From a checkpoint of a small spectrogram enhancement model.
Model: 3.93M parameters, arch unet, norm groupnorm, activation silu, widths [48, 96, 192, 192].
Training: adamw at rate 0.0035, 40000 steps.
Data: trained on babble in 24 made-up languages, each with its own sounds, syllables and stress or tones, from a formant synthesiser, 65.5 epochs.
Rows from block 8, named by matrix and row number. Each number is 128 + 32 x the weight over its row's rms, rounded and kept within 0 to 255. All counts start at 0. Numbers have three digits each. After the name is the row's rms in percent of the matrix's.
# conv: 3x3 conv (model.decb.0.0.conv.weight, 192x384x3x3), inputs 0-7, a 3x3 kernel for each
conv.14 059:024076052117120095114136136147120130119121118122125126148125123127125126135125131213153163145145164214173152255194207170140174136121135132127121123117112138131130061113104112110094029085107040102094102111087045089098
conv.15 055:029100069172189149157184174153128129122110114125122129150131131125119119134122128181101128076074099200139123255183207113084119083060084136129133126120118147133132111171151181186163043118130079157134173182158058113126
conv.16 247:083106116146143142094070074140129121136134117129137122139130120133137121135144128143135124161173175173208188239209213109105108170182193133126125129127132126127132137139144078058053089051075114121130093080078080045065
conv.17 087:021061046162166149133163154139125127132122124127125126139129126125120121133129131210170165082078096203152134255209225116105124098077093129132133127125126138131127076109107171181159046099111052091087170171157054104114
conv.18 124:025046037124125113113135130131127128122123122125121122130126128123123121128125122228212205126126137191155144255226235153145160132120127128124128125124123135132128057065068129133123064099111030044050126128120062100109
conv.19 144:048064067181182172129153145134129132128124124130127126134130132129123123130127124184163149072070080191153148255244238072065073101086097132131131128126127134128128098112124181180171059097103074094107183185175065104108
conv.20 125:046072070187190176135161148134130132128122126130124128134129130127123123133127127178150138062059071193152149255222223071063075092077094131130132128124122132129126104129136196195182052094102084110119194193180065103105
conv.21 082:049125112185211173150179162155135133142128139141136133154134135139125136135122126145058080057044075174117129255183193104045074081055087145133140127120127134131126142213191210202172077132127113197174199211173085144129
conv.22 139:031044043125128120109129131130125126125124124124121124131124124125124120127126124213204196128124131193155142255240247138136147132120129127124125128127128135130128069070077130130127060101111043049057129132122063098112
conv.23 161:103090106156191184105164140133148117127120126145122135137150120128121121135120138146145158032000019118065110137189165126095097111045070143138112142133123126123127111123106232255242127173131108112100220255234135187145
conv.24 084:035066054092091075105116113133126128123121122121122125130127124125120119131131124231194194173174181203173160233180194195184201158150151123118122126124122143138135045064069089084078050083097031062058084080073053079097
conv.25 206:071059062186176168122131113132136134127129132128124129132137136125128129129123127225235229042054068167149174206225217094104110097094117126129128129129128124126128050040049214202188080096075033022029213203186090106081
conv.26 211:059054060113103098105108111125125123128129127130129129130127126131131128135134131183191184162173174177163148255255255146157164152152155128129130131129130129128129090083089092084084075092106071064069092082079074093103
conv.27 197:074085088125119106106093089131124123129126122125127125133124124129127123132133128167167164171182197205222200255240237135139155145158176129128133130127132134133131110108110081069057050033060087089092082071056050030053
conv.28 072:048081074079087078096102100134125127118119119122124129140125126124120123127132127205174170191188196189176170225188185206180197175162174129124125129118117138134130071095097076073064066084094048081085062066056060081094
conv.29 163:050062069178181174123144139132131132129127126130128129138131132130126124130125124188177160072072080187153149255254239068065070104094105132130132127126128130128124090100115177178170064098100070080097181183173069103105
conv.30 237:080100114145141140099075077135127118134132118129136124135126118134135124134141129147140130167177182179215191255230226111105108166177190132126125129126131130129131133133141078062051082045072110114123090077072075039063
conv.31 129:035054054165165155124151147135132129126122124130126128135129131128123120130124122198179164084078088193147141255241244095089096106093103129128134129124129133130130088100111171174161058099111059080091171178167066108110
conv.32 202:070074079118111098104094093128124126127124123126128127130125127126126121132132128171175171166176191203214191255248248145150163147157173128128132130131130134133132105097103086075065049041067087080085085075065051040061
conv.33 141:033044046130129120112130128129128127126123124126124126130127127130122124129125124209203194127123132194155145255246250135133140133124128127126129128127128134131129071073079130132127063097109044054062133132125062097108
conv.34 068:037108083192196170160185174152130128120117123125124128152134131136114125133128131173099114058051079182136131255185193099054090071056072143132140128126130141138130118178163205197177064113122085155146203202178075124128
conv.35 132:091075097128165152142198176129143118126119132134116136130143116130125132135116139163156174078044078068009051161227196162126137098050074140136112149140130129127134102122098189216184171231186094102082179208176187246203
conv.36 074:058131103188204172167199183153135129134122138134127132152130126136132135136122125149064090062050078160107105255176187097048081076050069141126138124116122134122123138207184198198170084142148109186169197205177096149151
conv.37 172:054065078185188179124140130131130130128127127130125131132131129128124122130123126189176155067068077190163168255246225060057063103094110133132135129127126129127126092101121184182170057087082072085104188188180066092086
conv.38 066:058127096185200164170205184153125129133119131126122128153133138138129132137123125151061089067056086156107102255172193102054089074048071136128138118115124135128121139202182192189165086144154106193165186188168087147156
conv.39 077:042116100190206176165191180156125127129120126127127128153131128139126131139129133164087098056054078172124128255175189094055084068054071149136141131129128140133128124184172204199177071120128097166154197202174083131128
conv.40 162:089081082193203183091112079130133130121117126127121131130134128118117126131126130183176188028022055202169208177200194074059074115096133134138134128131129124126130083097084226228199040070038073081070225231198055083046
conv.41 170:059071085188190180121138122133131128129127126131127129135131131129123122135124126183168150063062074197165176255242222058056058103094113135135135128127127126125124097109123188186173051082074076090110192191180060088077
conv.42 076:014059037130129109123145139137129125123120117124130129141133127126117120129127126231184192119118134205163152255204223158143162122109127132124131122125125140136132049083080143138125039087104026071062132137115045090103
conv.43 073:063132111184208174160195176160134135131125133128123123155130135133126133127113118142055077058050080155098101255172191096047083076049077141130131125112121125119121139219191197200171093153150114201177195203172097153151
conv.44 074:056132102187204171168200183156131128137125129129125129152136136142127133131122120152061088059058081155112108255175193095052083073056075140136135125120127134129126137214188196198168086135143114190163192200175097143145
conv.45 119:038056046098094083105115120128128128119120122121123124129126125124121119126125126230215214164164173193167153233193205186187196148141150124123126123122123137135131051054056100096091064089104022040042092088079064092101
conv.46 115:024045030125123110115138133129128130124123120127124129132125126127126123130124126229207207126125133190157141255220228153148163127115127124123128127126122131130128053064069133134125061099111026045049129127120062100111
conv.47 186:063052058176165155128133120129135127122128130128127130128135132123127127131126131204216209035055067157144161234247236120137145090093108126128127131129130123122128071064068222205193089103088051040046217200188100112095
conv.48 019:145173143173169156205185213163135130131111102113101097143128115132085105114134123221157159167179161112155106072024053105065092155165157136127127123103116144143148073126100109123137197153178062102084083078082145114163
conv.49 019:141185146169217187184186200126144117109105114110120136132111130116100125107126130204154175179190185103135083080020052100066079150166163146143130127132122154149159087107091095072102205175196032081081065090080152112154
conv.50 018:139176142167180154177156193129126119139134172121139145141125112140132139126113124182130171170170164083073052080000058086079101154165152117103118122135132131130121074098091103113128192176198086099104082068093151140178
conv.51 017:127182153176168176178179181113126120144156153140120147148125148144131128095116119176128154174185153097111068054000064107075106157177151118121128113103114127134141083104115104104132170181190097133084069079100158148168
conv.52 025:139164129181170156187177198123100104137121134143140139135107119154136129142134119187161166186203201108101069094027076076073090156176148136117140144132126139139123079088076072046058164201229075095077071051057156167197
conv.53 018:164191161203190160220180178160120133140121132121115126131129107132115127106127120198161197185177177106122067065000051101069119172165152129139141102107093136121141096100101099109104185193161097096085087072103164122155
conv.54 018:150191153169172176196187172133138158139126131111108111144122128130128115111110131174146166157174151108147110078019048114092096141146143128106133118094098135143131068106089135103130191147169078118066087080098158128148
conv.55 018:165183167190169181207185186116107089141141150132136131115096121167147153121144139208181186186204170089101087082000027067072087157177175115116126125100099143144146079111097087082103188186216060081074088056099181170201
conv.56 055:238200136158164130154193199112116142129127153139114128107111141142148165155135139100134195080050081127072059035052095185176215123073076106115125143144146136131130142106059188227200131180199155127062173204175129178201
conv.57 020:120192137176173175199175200158131132116120110108112107151107126117098090115117134229153173174182177112131102095037072089068107162160143147148150137118138145149164080119105093101111175158185073113100085065090152132164
conv.58 170:111102097191205200085106080124125126127121126135125126126128128128122125138131132229230237057048059155130155107122124051038034141127148126125126129127126133136134009015011188198181099122099025027023197206194098126097
conv.59 018:140183159183175162186168185143162139140126138115122142149135123120114110113132140183150154173188153108148107071016062097071123146151166131142111114122114148143158082112101098103114175178192081096081072083096174108140
conv.60 019:140175169185187192204197211133116122114109116120113122147123118130122122134109125177157151183203187108136106090041066082070095128161154146161114129137114144143161084118106105110113184163181063110087064070080155121167
conv.61 018:150199159177163177182167178147144141128124130100119110163131101134112121105102131183151149154148160105110094058015037121085112156146157111123091087101073132117125095139125103126134181170180063096086094094110135145162
conv.62 018:143201156193161187216172192141151129120115099115122137163131117141126103135128134204161171186190162094128087067006052097071106160183164145135134128107124155153151068118101091078105194157206063100078077089083154109157
conv.63 018:140176178167182180189176193147136110134119129105131125137129137128147104117108125181157166189169152097126096082037060075078100158145160154134138128117133159151154083124116120087116192149184066105084080074086152127152
conv.64 018:149171166175167174196172190153133139131125131121114118132137128127107121093130127209146175187187153111136105091019061100080116143185165150134138106099110142129171096102113118110124180140179067115092075112101150150155
conv.65 017:155193164180175187188172200129125115115103125080092114125117108109131140112094126208148168159183181096125122094012060089068092155156154157129132140136119151157159106104107095106134182176189080101085069102092167154150
conv.66 019:165184153170200195216171199138105124115116132116110123145136099125116119118131116199176185190176149107130095098024054077097087159180170152122132147134127143160146113107083096082120184159178060113065076081070150134166
conv.67 020:125169148189175169188185179150121136157139146141129133125123118144114107103125110188156188184188170084095050064018062092062084159168160130119119113114104118127128098120093075073087200192229061089083073052060171154180
conv.68 038:138175099183177132129186211134105122125123133145138122129101121113108124155143137182128195119110145183085045077016084128108146151115105101094116131121130139139127057077019147133117101195251081116048144147120080159217
conv.69 020:148164143174181179197161192146130124135140126140135148142108105154138144132119123176150192172193193094095062055026058073071087170162160141118107109118119152135133077091083068052077201190191065095065069061064186175185
conv.70 017:140185139179186170197177197125127124142133154125100123145112130155133148093112128141121171153171142107109099076003042079091086141167160136112135111127141141141142093114085115107099182176194089107062087089093164159157
conv.71 029:136152117190168155148183231125106119123126123142144142123086108112104104138138120174150179196182167173092034096042081090063093188143101106091103115105112125137120049082048073071076113180249066103076084077074090154219
conv.72 019:137176176171179186221183190149125135107114124133126129147145129093113120095121124195148159190179163106129095079023052098096083138169148141122133121122131129149155082121115106105114212162197066108096084077097140130167
conv.73 029:120154134176175156184186218124099102142144140143152150116103085136128129158141140162144150208220200143112058115059080072067091160158114125122117118124129118125110066091090039023038140168230091111104050059057113147209
conv.74 019:137190176166193184211177213143111124108109106092114119139122129103125115105128122195166168186198166105147097099025061096071101146175142154150140136116122158137136054109097080076112204160190057117101079061107157120130
conv.75 020:158173152203173190190160187123119116115119121108097101136109088154143142120112104204169196191205208097126071058029046077059079152173150113125089109104096156119133084087089092053078205198230065075053068061083179178202
conv.76 019:119196155182179171213201208128107124112100118109118125141121122122137103133118120173155159192193166105132089096026068083068084135182162167132144130137126144160146073092095101073097176149191049108084072061067145126153
conv.77 018:178169150173180184196183189152161121141128140113126141138139133136135129142125121170147176173166162094120109085026049102076104147154161137113094098086114140153154091100101096096137180171188089101104103077104151131160
conv.78 018:148209159167172175197186216153130138142119107093121132138128124119117124131116125188153171177194147103116090081019053102061078134173139142142128135110092145138133099122103111090105180156198053118090063084089145120152
conv.79 020:158203161194184182226172186160111129106109107125103100157119102137096108136134148196151178184183174115156093094021070087062099155171138139131152145134131171169158081107092087081106171146198061110079092054095144095178
conv.80 017:149181172155181161195149186134142125123122137125110132142126123152119111131120129182135156161205179085118092084016045100079099161170165148122130117122111129139140093105129105088123169164190063101075075070081157109159
conv.81 170:150147154106153136122204121137142116141114110140110119135138115137115112138118128144126151101060093067025091105136124172131147058000066142140112135121108127119119110134107166199165175208159114133107157195161186230167
conv.82 027:126159138185165180164185217106081072111133134132158146126092091127134147149141130195127153189220203161107046103048079071053072174166136123127134129123119129123108067094090054040049148187243080114101067048055108162225
conv.83 388:145152133134145138190227158131117126133123130138116122129117125135124127136117123107100121106092102070054090134126143137123131041000077126120127129124131133124124148154135154166157178189162150156136151164154189203168
conv.84 019:154182171174181189222183202150127110104113098117109123137125114116096117122134127181150153166189135116144087071034061096074079153168163158151126134118123127125150076090114091119119188146198057091095083072082161122147
conv.85 017:155186164167183177189161191136130120121123141114111132147127136135146130108121146185146172173172151104126101082000058109092108152152175134127138129130125133149151110125107099090124221160185058076067091076105151138158
conv.86 185:105104104183210214066101080126127120136128131140126127124128122134125128135125128227218230058034042147119153105129124064037027152122136132129120127127119126123124030041030184207197110131098033040028195219215109138101
conv.87 017:143185149176204178188203189138146134128128146119105121133123116140123126118112129182165176157178172104139084073026068104072124154174176139135147121105118135154153097120095105080102185166211064095068092075110151150158
conv.88 017:161198142157167180182165204150131130134115117120116123141138104140114130121135127185144182194166157123107065069000076092078108159169140129117117106108100139143127086117083087106114192167221067094077079072086144139183
conv.89 357:144153133131145135190228155132114125134122130137116122128112124137123128135116124104096119107093103066050089136127145141124135040000082126119127129125131132124124150159136153166156181193164151162137150163152191207169
conv.90 019:151192179167180195197183177150126148108124115110120112152125109121111106131115117183153152168178162097131113085046066071066087152161185152150130135117107140142136089091102101091120175175193068098088091069109143116160
conv.91 019:153178158192174172209181208149125130109104105104115108130119117115119100087113103193146177162169165103151099073026089081077092138160141153156152140126130149133168073097101110106109173162211041103110086070079135107170
conv.92 018:146180164149172183205173190139134119122129125104120120116113132143129130115122113200149174184174153085121107079014072106085096128158141121110118117110103148129149079116083120102128175188194050097066083079095154144168
conv.93 028:100166125192189159145175223136103119099089084143151146134094116082084093144137125226146168167160175174099031104026081103077087180163141119107103141141145156177169020066055112080074104195255032105083101091090086154230
conv.94 018:158163141150159157206172188129139126136135142120098108149134151129131126123128128193170175167173158111122104082015027100072100137187158135119123106108100132125153080112098127104114195161197077117086087089103153112154
conv.95 113:149116123161196195051113084114122121145138142145122124115125122143140140146133135213217225044018037152086127085148136103070057152096135124126118137130125128126126007021007209233205106162125041040026211237215100164124
conv.96 016:125189166180157164162150178145131147136134132112102147154118130114145136112137118205149166188203180129123120167038118102075106173193191142140116114111119125136128083149118090081094163146192065110088071041059125114160
conv.97 015:100204132161191164169160190155138136117129117101133140144150136126137128103133125191150146181171186121131101131060098089069101198201194111146113120107107153122122114150101102096081182150161051110099059054077148131152
conv.98 015:120192155194184151201157175144143132126130115125133132164150127122120110098122112182142134171177185111121097155042114108094109196192194130114109112105104126119120087118114095087091158156195072147116064060075149123162
conv.99 020:107170149178167164164143167132102107139113120154149152148125105139144151128131125189143157203212194119113090150076093091059101173198181133142127138137132100121107067119099078047067170178187051089065065038045134140181
conv.100 018:119187156167175178208152198141147127110113112111118118158123112117137116109131122213157165181206177131172108153081103086076098134192161169152138150107124145137162093135109103055092144128170043123110075058042116088133
conv.101 017:124190155180156162203158187158145162101125106122123128150136161130127106121123126214148155194186197101157122171068101110072100184186172159149150148107149162157131089112128106067104153140172037103104066054059104083143
conv.102 051:162183100184167119137188178122100125117121128137127119121109132116109126152135128162146212068068110185106087088027092125122180106070108104096121119129134134131140054055010215203159084164188091106047204188156070156175
conv.103 016:117165119170171147160169190111113115135121141147157153136132091128142136119119118188138181189201181119114089131059101114087109178211197149111140125120113121135128109125122095082067160168214065124094060046056146148171
conv.104 015:105178127173170159189167177130129135124125125117124152140152144159136148126139114182114163165190190116141094150055093086092095165217201164135119127124120159144125126145113080060076164166220071130075054027054112130147
conv.105 375:143149130140154146180212160135120135136121131138114122134123136135122128137115124104097118094077087076061090132129149132118125032000059131126133126123129134124123154161144167185174173185160154160140162179169182196166
conv.106 016:127191131158165164154121150137118117111088087112082124151128147110135110080100090209147150181194180119127096144029113100073098187195177155154135188148134172163177096135146110085103176164203033123079080071079145116163
conv.107 015:144190143186163164152169148146147152137116133115120125156150134121109108081097096200135181177179180120119084141058110097077111208197184115112109097119105122122134099148119090108105154190185058129113054064088112109169
conv.108 017:113166134165193149150143151108097110108095133132122120163120143151158141130108109199149167182193172140134083162039098115083136181196203153140139140143153151139121069117123076099076161182203078134089070062080135122176
conv.109 016:130185162157172169202168192152132130127110130128138143146117118148146118119135127206127154198187211140144114142043093111090078176217197152113139111087103124128112075128122074082061150135178047115101050025072143103153
conv.110 228:085082078182193194103114094127129132127123128140127127127131131128122126133121126248250252080069077130116146139144146057047043140132151128126129127126125132132130007006002165174165127137109016011009174185177126139111
conv.111 016:129197130185174169211188180121154137137114123127145142147140127162108139128148119178146174174211166101126104149052118072066105176202185151151142138129121126136119109120088079060089162145181048121084045058046128122164
conv.112 016:153186129180170155181176193136132123105118136151120148157150141146114110125115129212134173181198183140153093168044111106060132207192188169093141148107106142097109091132131083070100164162175068106119055052064155133171
conv.113 025:106162118177176150156162208121086100131124132164157150127092098117112113147150119189124171192216193155128080141069111087071096165180142129114127125109130120107098057113091062044051115148213080103088063039053099137173
conv.114 016:135201159163185165178165198158134143115122105131131123139151130110127117103134121181146165165184187123120122170048094104062135178180197137137135121129097150137125082148119099074103162152175070112095063045051147096136
conv.115 018:104193149163184176191182206157146119126111097125107112141125113119099117123131101198133152191201193145152111151069100103066105166173192185149164147153142153157142075103105077045108182142197068105126056043061106096148
conv.116 016:113199139186172154185168169152147133136131093106118138145114114138137129129125150215167164192201186127163118166054105088076118171185168126127127107091098148132146068144092097068097163144161076136106072066046150121142
conv.117 016:140168141177168161151168200120124109152119143142120172144148142157157152122120113182139168199194198125107063152031124095064093192213196151127133110134123131109145089122096074079082154180213080122103034057066109141157
conv.118 075:147143134114161133101153142124131120135125143140123130127129122145132144139117132045024060093040094110041074184222220193142175178106124117123107161147146125121128203248201184224174142201179201226188159208161142203178
conv.119 017:115173127180159168148172175125115148125120140135148144105132113133131155084089102194131168162182197089097082145037106105080087187210226115107081104093094101075090098120102095090077190185223051116084058064048149160156
conv.120 016:125178123165193193159144177158134119120136156150138164160103129137131126111088109197136157156200197140099096137021101099071112175200195133102136098100082128126110087118107080099084173182198068130103072062059133147180
conv.121 017:131162138181186152171170182132096110160162146150145157130120112163135160112132116194125168174194180124126080181054097104088119186198200117092118109093102115113122100136117064060089179176194075114095049056049144138176
conv.122 016:115196123171187143185169171134125105121119117132139142144139126117115131110118148195141168183198187102173096160062108077061104177186190168129137146110116133135134096129094091075091176143183049112093080059057108109150
conv.123 156:118132105144179163103167119141117106131118136151119128137115111146129139143116131061051089078028052088054093194187213110083095132010102136123110138130137142129127221220184172223204163193155197204167178228204171202164
conv.124 016:124168149171162165150157163141133118120133147118125117145122112142137139107119109199126170181202195093103081148027093097065091202197208143130124123109103138106113101139124087097127150162184078154060070084068122129179
conv.125 018:126165148197180166181171187093101087140123122126124126146139121158133151122133115218159164193213208121136086154047089096068087179214189152127127132113133149155144064122092074050074174182200054097083064067067148144177
conv.126 016:126180113173167128158164165106106114139132167144122136161132164175129135138111134171148139178191180116099085163066123087089102197190199135097152142124107131124137075148136093088082169172217069120082078071077125157173
conv.127 016:119166140183181181146162177104115104133149152157121123143133138172174179131115121192135140183183182094098097135039118088084119222225225133154123141125132138147147111137106106068083155165190077101071064052057129135177
conv.128 016:123176138192188163167162156139129121126115141121115136125105102121128116112105084186130157211184181117134073157043088119066095189191197127118088112075056115107092102136111115073090150158193076120098065088072142131161
conv.129 015:095202135166169173155148169121158155143159156155163166105118101127132179092112077185122163181194165095110092149029101114074103197199179118099093079081063057063070070136106092078082184167198049111106086036073141158157
conv.130 019:122166134187175173167159178121099117153130156169128177145155122142163141130125121202151149184205185125130085143068104091053103207205189140141146170128128134146130073100100100070065169185203052101083054055054120128166
conv.131 016:107184145176166160177150177145121105130117072157138173145120127149116109114130137183162174169214181114128091167077110075055118186201191154113121099102100146110120101138118089079101176144184055139097057066040125113162
conv.132 015:115187116134173167149166172134132117141129110108131114155134137102106125077102105192142174172201194121124093166034103122052112172214174126116106120111122113111134094133131102079099166163167048148089054075076145105142
conv.133 015:120189135175187155175177171144162142149127150130127164137110137149135158117110116201130168187198183127119097141045139113079110185211201135105137107102119134105111088133120101102107150153176085109087069074061119144176
conv.134 022:095158116189162169152167182118083132128107114140130149135113111105099108137128109194134168181204195130117078146078118083063105183181168127119128115126131120117115070112069079052052134158213058101085046067044116127180
conv.135 016:137183145172185164192159173145129125120121098099128147137119128127117111115113126209152173198195201129162124165073106094055121168201177149157141151126115141132139081116107059044069167149192050128089036025053150101150
conv.136 016:111196161201176161170171172102112103114126135128138146137107113188161156144135157214131185163203191112100076149041096083066097192203204127118122133116121136147127115107114098058088186171205057122076064045046133153155
conv.137 016:142185149179179176180152192120132129114113129133121150118137131150127133103146121182131165186198181119131076172048126086072092181205183141112127121114104128121131089114112090081089160164207054117097065060060128110150
conv.138 024:108152120168175156170165202112091086126124128138148137137101130136118128133140121189134157193203184139108066136067114091078109176189168137129108123138129126109133069103073085038049131159211058113071071060058116147163
conv.139 021:123169146173180151152149175135114104142137139154143155139109112148149137142123119188160166187201181130128073147071101096063090170199197129117117144118124127126134080111114088049079159163200068099081061050055145151166
conv.140 015:090192137182183147182143146141119122093134114091095144130133123119120122075093094192129152171206191118107116160044114107091120195199198137113109136108079113107112092132130096089120156162209071114090066070057140117143
conv.141 016:105186122161187155162134166129123147149142154150108128107109123149146145121103114192128166183197189125116064154030091073084099184195188102102096079074101109089108100119109083071098154182210043114088075059084144150176
conv.142 017:121206159168165156193178191156126143101112122123115125169123137125132094115135146182140166209211167140170120168067123101093097143180149187162150140131135170150147072140115098065082166134194055116103064041051109102140
conv.143 017:122181102177160165177170187099125124131144150139145153118104114159152178129098124189111160210180189130106079160055113088098114182195177103084120107101086127142113111114088085090082173198193072111071070065062143169190
conv.144 018:147189129176168166168164188120101103139118145153134137129122129149140126138134125203146199209206177131123093089010071095063102177191182137121119151123132127124134074081073086058088159162186053100076040073068115139173
conv.145 018:123186156199191197192164179149112122111116114088119132156115141133113103116123125215156182189203188140173103101036072086065079173174172183130143155138134154170154051090088083067085142136181045084082074065079122096141
conv.146 019:131169140183193172192170175116114109126113115118110120143126109159153120135113117208167199210201184114128104096015080062046100180163172151142126121136142143139134082097081059058077164150202019081073071051062133127144
conv.147 024:124155124176176177149162201105093097122123131129144153136109114126117123147127127208186172213212208144110062103049081062051065195176149140125128107114126133148121027070063064047043142183231049092076050062058122148214
conv.148 170:127137129118161152124194130137137111144124130147112120134132108146128127138112128122112139068020043078043093109124127155122131071000054136131107144133124137125122127140107194242221168196154133144116188233212178210163
conv.149 017:138168149178173171179177175170119137097121100093119130170150128119130131111106109218167205202178177099137129087020074098071083172184158157136127122107135140161149053105085079095100164145181055084053079077086139110143
conv.150 018:111180152162189173169176146107095099125116124131122142121092116135129141083105117216185189188188185128116083100010062088057108167189176126114098143130100131132128080093099074071094173191208044110078084057061153162176
conv.151 018:125179125164191155157157170142136135162146171161177147157124131159155155121112147206158169185186198112109107100012059109059080190199193081073100111088061123111105076098099079091116170180213038124078078069082155152156
conv.152 115:140126101189198182080108098124122134132124137136125126120119129125126133138129128210213235036028049179135149091103123071058067140117136113120129131131133137136138011010000218222200086128118042040015217225203072115103
conv.153 017:144184159173182185200161185148145120119092105101126106149128127149137117124135129251157185179179166145141140094020061093073079159174172146139151129134129168170163050057101095090101166145160025078063049060060116117119
conv.154 017:125173159187196163185175184151129127119112108143138156150123111134127148122121133231181180187221177132147104111023078073067096178201175154123122141112121147162139065066077069041086184177186026073072084071058124110141
conv.155 017:138149144190183186171157141141126119103130132127143149134127118150162158140137137185169198181212180121118114077013040098051085156184189133131149144137129163153143055082089078077078177171190042080036067062069147145145
conv.156 017:129182158170168167193165186149136110115116074085114112144140139122117112127107113239178192182208166141160136108035069095069091187192172151127118130115116149161125049088095094083104161149168046113053079069070114102143
conv.157 017:123171143162184175163168160122099138120130146146151123110126083145136145119102119211140193179178173125109091091011088073088087188194176109116106129108084128118124060100083106083062160177192066093065077061077156131153
conv.158 016:139162121156178188177151195124089108117126105125107145118134129156152157127148124212156201182181187106131136109000070080083089172194188168174152161153133137149131096085083086062111144167169030093065068052078110114149
conv.159 015:122187113158184178168163182132109124117104134123120145129119119121143112113100118216147195183201174132130131078011060092053108178177192120111097105105118135134117027074100092074079148146177026088061062057078103099116
conv.160 016:134172141189190178156172175150124135123111146117100146140110123126136104130119127210145168184189183151129133080020052120058087177183197097119122137140113152146137056121094114089109152150160028078065053055077125095138
conv.161 018:115188150189169161180149159139125108126112116137157130157126112148138136126154133224187205207195186110145076100018066072053083198180186160135142155118120154150131061092076067084081151159176023102074079044060112126144
conv.162 019:129158150179195191180175186151124137114105112112106132155122128122126113101117116219170184194203178149179143107031076091071066165184162172153162159124149165161165062081087080078100159138169034083073058079075111098134
conv.163 018:125171145172200175189177181138131111116099130120126124126102139129135124118120107225179175193197168123141122103003052084067096180178176143154126135127129157143138058097064075063079150150170035077062063060091136108141
conv.164 017:125170160184191174170165191134117112104115112127120136171126140174145136135140132230175190186192198100133103101013057090084085178181181175143147154145127152155169053077091062088077178161166038077068054038055137130153
conv.165 017:129166148166176148193169170155124136127115101102109132137134098124117095126124124237161204182210178122164124094022052088073079185186180139105126137114126139146140057086098096074097167142165020082052078072059135098140
conv.166 016:161168150191189185142177173111100136136144167111147136141111131164154141112132102186154168187205155128132143106000070091060095177174167148119097126130117149140110050077066079092103153144177043105074069046070128115162
conv.167 018:133176150188198173182168183138119120099106087108128131155125131136100096115100132233173183178207188124157116108031093072060097150192160159146143167143128142144147053069089090071087159143155023061067043048065124103132
conv.168 016:117188148184172181165160172138116146160113141123119133155138118139153125136132122219171205215176175128158113110000067059061099186192174126108135134106127153151137066136097077096092157148169044095066059066060122135130
conv.169 017:135190131164175160164172172119118133144134146128130118127117113137151156121109110194175175188186193111112088072000057095073120180208178094103095126096075115116114075097061087083069154153198057109068069084073134121166
conv.170 017:142205147183184169179182183139131121139137134121131134167135114131133128093113118200168175186207192140153104094009041079057086166198178146136119142127102154144104052089087091074090156148174035085062068066068121131149
conv.171 017:164192147165176162156140169117129110133147145126138143127105112169150158133133118209138191188204171152101098085010056099067102187180183139120111115113112139134128041111085066066101131172189056100073067048065108137161
conv.172 017:110146131175153166168184150123083102101099108143130157114081100121115122103102115198182180179191174091097080090005056097072085171215206144148136136133113116139153064091060091087093191162177051092069054068086150132157
conv.173 018:107179166169201165172154166137143127105099113102113118149135107130107111106116130223181171189198178122142131105019077071079093177181169149122123127136111169135163071086082076093085159139171042073066066076112130093138
conv.174 282:139149128149166157162197148143119131132121132141118125139122134136124130136119127091083112084062072084063095151141163122104116039000064136127135128126132135127123171178150172195184165180155166174146173195184174194162
conv.175 021:122159130182168174165157162124121110114125144157148145144105113149135138110123124195150159191194181122114079101019074082086091180181167120096106138113109128128113049086062074081079170179197044088063069053064135149170
conv.176 017:144169136162184174187150183137095127137143146131133130140129125159158135119118148213170179193209210138125091120000051094059093178191189139122142153127129135134134067107065068054086146154171029081042058051072115121155
conv.177 019:104169168169191176181161186141122127094112097121110132161111125121124117096116113227172174195195180120159127115051064078065078173187158177159142148139134144172150048088080074082107166143152018088088067069074109086145
conv.178 015:122165127190200157176153147107123128118108122114130116127126135156147173123145141221187203200212163132154130110000051082084099189190188158102140136141128158152121052095078092101096141151162056083063077063094138111154
conv.179 017:137203162166196167191172170145124135106120121118143136153111136142107129135121133234194187181206206127137108102000049066052097164177199153135130140141135139152108054091090068062101178134173044087047065083068127124127
conv.180 026:116162123166172169152166211110102095128125135149155135141092104117121134144134135197157163210221221162114052111049091071055070189182148122122154123128126129145127047083062059024043128180233059088080054036062097165199
conv.181 017:112174141163176154165146171124117128142140151151158164118117109114133126092078077207161197176206183125108093080002071109066095182192188119109108097089100081072071044094080099099086192192204059084072078061086154138171
conv.182 021:144160131182185159166166165147104131143132142163170155144131111110104123138113104200169204213185176105108072083039072086066058191203183132116117098113098083093085056081051090074098161186208041090074074075097142142185
conv.183 407:142148130140152146183211155134119130131121127137119123132119130132120124137118126104097116098083092078065095135130149130116124037000066131126132128125129134126124154160143159174167170181157152159140158172164180193163
conv.184 028:113148120176178167133167209136114126137134127165147156123092105102107098143157133207173178179204194175109046112061082070046071200184140111108099124110122106130125042058037080057071120177249060091065076071078085146214
conv.185 017:136174153193177199175170186146109117110118108128130135143119113151140150117119132212155190178204189139133107089021074063059073191170177146145128129122119146159123044107079074057087155163197039077056061049061129123149
conv.186 017:132202140155177166173180164146122136107111120116132113163132109134124127123134129223172185184199158135150115092022071094059102177193166159134133143129137155150116049086062069057104166141156045081045085073085130100149
conv.187 018:115152121173172163142159149142121134134128141130152129140121130112107108106099102208155182176194168108099079071017051080075089191217172107088084094081069082091095056076043096076109185179198068075067066084070138151171
conv.188 017:146162152195165169160150158126136117150174168152142123124131128176185149133119104192143186177189183117114083107011062107076079193172182117110114106113106119140135045078073058086091154171196062105084073068074123136153